config = dict(
    dataset='Morse code for random letters and digits, with fading, noise and interfering tones',
    spec_augment=False,
    residual_init='scaled_by_depth',
    lr=0.0014,
    steps=8200,
    weight_decay=0.2,
)
Rows from block 6 of a small CTC audio transcriber, named by matrix and row number. Rows with one number belong to one channel. Each number is 128 + 24 x the weight over its row's rms, rounded and kept within 0 to 255. All counts start at 0. Numbers have three digits each.
Before each channel's rows are labels from the 100 clips, of 14848, where the channel reaches its largest size: "responds to" is what is common among them. Only what is clearly more common there than usual is listed. The data: Morse code for random letters and digits, with fading, noise and interfering tones. In brackets: how many of the 100.
# filt: filter width-3 conv, dilation 2 (model.blocks.6.filt.weight, 256x256x3, standardized in use, each kernel summed), inputs 86-171
# gate: gate width-3 conv, dilation 2 (model.blocks.6.gate.weight, 256x256x3, standardized in use, each kernel summed), inputs 86-171
# out: residual pointwise conv (model.blocks.6.out.weight, 256x256x1, standardized in use, transposed), outputs 86-171

responds to: thin (high-pass) (37)
filt.193:119102124114134088130113162092074131116133138151138096129115120134099125074175157121140142113171105158102122135147123131157128108105133127117117138102166114165156079171103128084110096122140114142148141083150127127108120138120097153131113155162138132106133180
gate.193:110107105206144143144168149107135136114124126107070151131125128083129135134145152126129141113140125116125096149138140117112131134136147152126116133143135102162159211165116119058118147129165126130149150137047116080158125137121100119126111104123146099115128190
out.193:159131146079123130122087139112150108119138123147121093131123145113103162142140145117146155135142160112111144193093092146118122109159158112151131194137150137128151175119131133138146095108142149132086148166137118113138151078144146149145115124130161141153118087

responds to: muffled (low-pass) (40)
filt.251:143107141094143133110131167146115146115150152115169123132113098089137136117127114130134099107151129127142170108104153095126132148070100154140165119130146161128141135112128150107152081139119145126182140179112119095116089152142109127161137142095118112130143145
gate.251:152143141119125151122150134133152094148154173133191135119130142122116160144128101137089136152119184099135106081126132133158109149157109151113185100136140137130141161127134141099137084120132155152181069124117180140137100129146108151108141105151144118113128117
out.251:174160131121166113153145155149099125136114123134167112108171137134120127105117147166085138078103132119117092135117140134103124101110133150140138123133145102148146134168096132134127144163162095146127125121111151157128131121152135146115098140141149149142091079

responds to: speed: slow (65)
filt.253:108104145137114136087108089116126131147136129144155136108116077104114146152102151121100127143123127113147123128100166157130099198175131130113146096105131178186107153187156152107136103135125118143149167150114166094179137128112132095114113123162191121125148121
gate.253:143092139135152144118172134111120153169154118095123119139151112091133138097148138105137105137200085144113125090117156134168107107096116114141157119135176130174150132098168136137137137115148147115124136130153161124149103144160101116129111106090110133111122153
out.253:112131152110124122146133142081185148062135137140089122137094116125102120103119188109112119114093196139152145096119127133151085102101132124166156090129127147156142112175082158160175118182123127149149117129133073135136133191118116109142189142112147134099161109

responds to: muffled (low-pass) (47)
filt.95:112124130115142125128156101089174108112122096115093142097137143144126135096149164115147130119143133134115125145119118091160131110108142135120103136147129117122131160130149148104104136116117146139127129101120134117128118128137111141140113108156117142114116141
gate.95:132129117111142117117150086152112144122098157110174134111121084099129092144095119136116126126146166081124125109058163166138112175088092132111176093125159138110153145141136139105111067125128119159150097128155161116115114149161089120107121117107155118132146114
out.95:137132101164138145152139159142136115153139121131117127151127140123160112131105166129094115137131119128119142130131118106126185058111112108135160144163140133157099128121106141105186118173099136129161155121121109110188122113122125167120118153131095145153185116

responds to: speed: fast (68); mains hum (47); reverberation (39)
filt.165:138147122118134166094140105122084133126139132145108110123112133135141139107109153115148108141133106144115118107119132163130143138138142108142152124120125140143062126040122134147117149147139179112133129150150146116167146134104143115148116093132081115120103106
gate.165:114169135119137112148109126103210114105119134109127123115116135090094154142138126164093150106130128113157123125132118073150108160139092142112171107115135187153163180183128116101134090144122126157145119109092157105117041116149108123148124143094169133133136121
out.165:154176102112165153145155142137144121118099113154135156115154144105156119108130120140158120129139170142142152116133107133118114117081155127146128152091170116114151107094153162122079144118125152155179170125127096152086159109088129096157129132091120135108161165

responds to: speed: slow (69)
filt.222:149118153085150134087166081106106121139115140163150132162137135155136097117128084118142169154107080139110140106166112135120152102127111117130155121134133106112125133091164126145098179095174112111131141166087150129074116122124142146147128119090146138123130110
gate.222:127134140159165129151146142134120141121113138119128137132095128073129125089140156099131144141155152142129106123125138155125090169093123127119166131136160160127112155159110133055131112111147129142167111121142125149131023121140124123115137104152178123121131160
out.222:120059141104157138162097094123115168144165097117138164130136070051158171116089139102149100139102083161106077154141124116130108121100106123145087095119102130127098147132171159174116135150139119146117142111141128120118136144140132150158171158124148144148155135

responds to: speed: fast (72)
filt.108:117182131128117141116109088143127103105086140121096129121125119096118194154111121151122153097121142116175114132154172173130155168089119144126135130138135118142108107148144132190149123134112085145120107125133119117155124120106146151133159116094164117137135148
gate.108:133163098151159148116136200090138112095118133121146159117082136090102160136134144134154168121128137093155135104122129095104116160123110109112135115138161193106150153158084168090096105091108097126169127118146152112155062147142117150132136121128183178120149107
out.108:163196095093140099151148166151098158151131130107152090123123127129114143145105111147164093137148101122108134138126158107087136114082135119166156125113120146053137107157112120169105114112183207121143146147102123120123150139102128135164085149125107146150115107

responds to: pink noise (52)
filt.107:121144128088054097125102141109117113123081118124128110102129135160136144088098127122126110133114121126133108124095081124152156179126092111103111159144188119152137145169154133082118141140154134125138130125126107139133157140154134140145137188144135122110138130
gate.107:131104143168146106104149126118083120135103102089125134099144104068100131085120160109133119115147125098138105173164184127106097150132120108111191159111157139128142132114147125114154092117107162121166061138152117130146102130139134142119150139119168131108098180
out.107:128134152126141151149127141130123093166127129085132120170129110103134150119097173143106129119125102140119138178162093163133098120105123158145132127139147186133131113121163136130126117091098148157153159148133158117150145095116128122108148137111111092102152130

responds to: speed: slow (61)
filt.70:148171111147139169114111129133150138118123145142134156100131160114121134131169104140131095133135149120163106148115149110134139086161121123119165173135090082137133109148075159086108149119140125116121096139094089117130144117122138149129126131120147151151131108
gate.70:111158148167122108140141149102120113150121130104107136149115132104128113150116111147120123121164155084084112088124132158129120203153089136102165136150158133120110151190149136113154104135099141108202139119117093146140071132125092131114080075113149114141110163
out.70:111131164134171123141124116131092160065160106119115144130091162085116149170118149102096142109150095124123142118138075096133092123091115070116104106149136142111119118134130077107144088111106140135128102106122149114134130070111135142135082136078128095098134086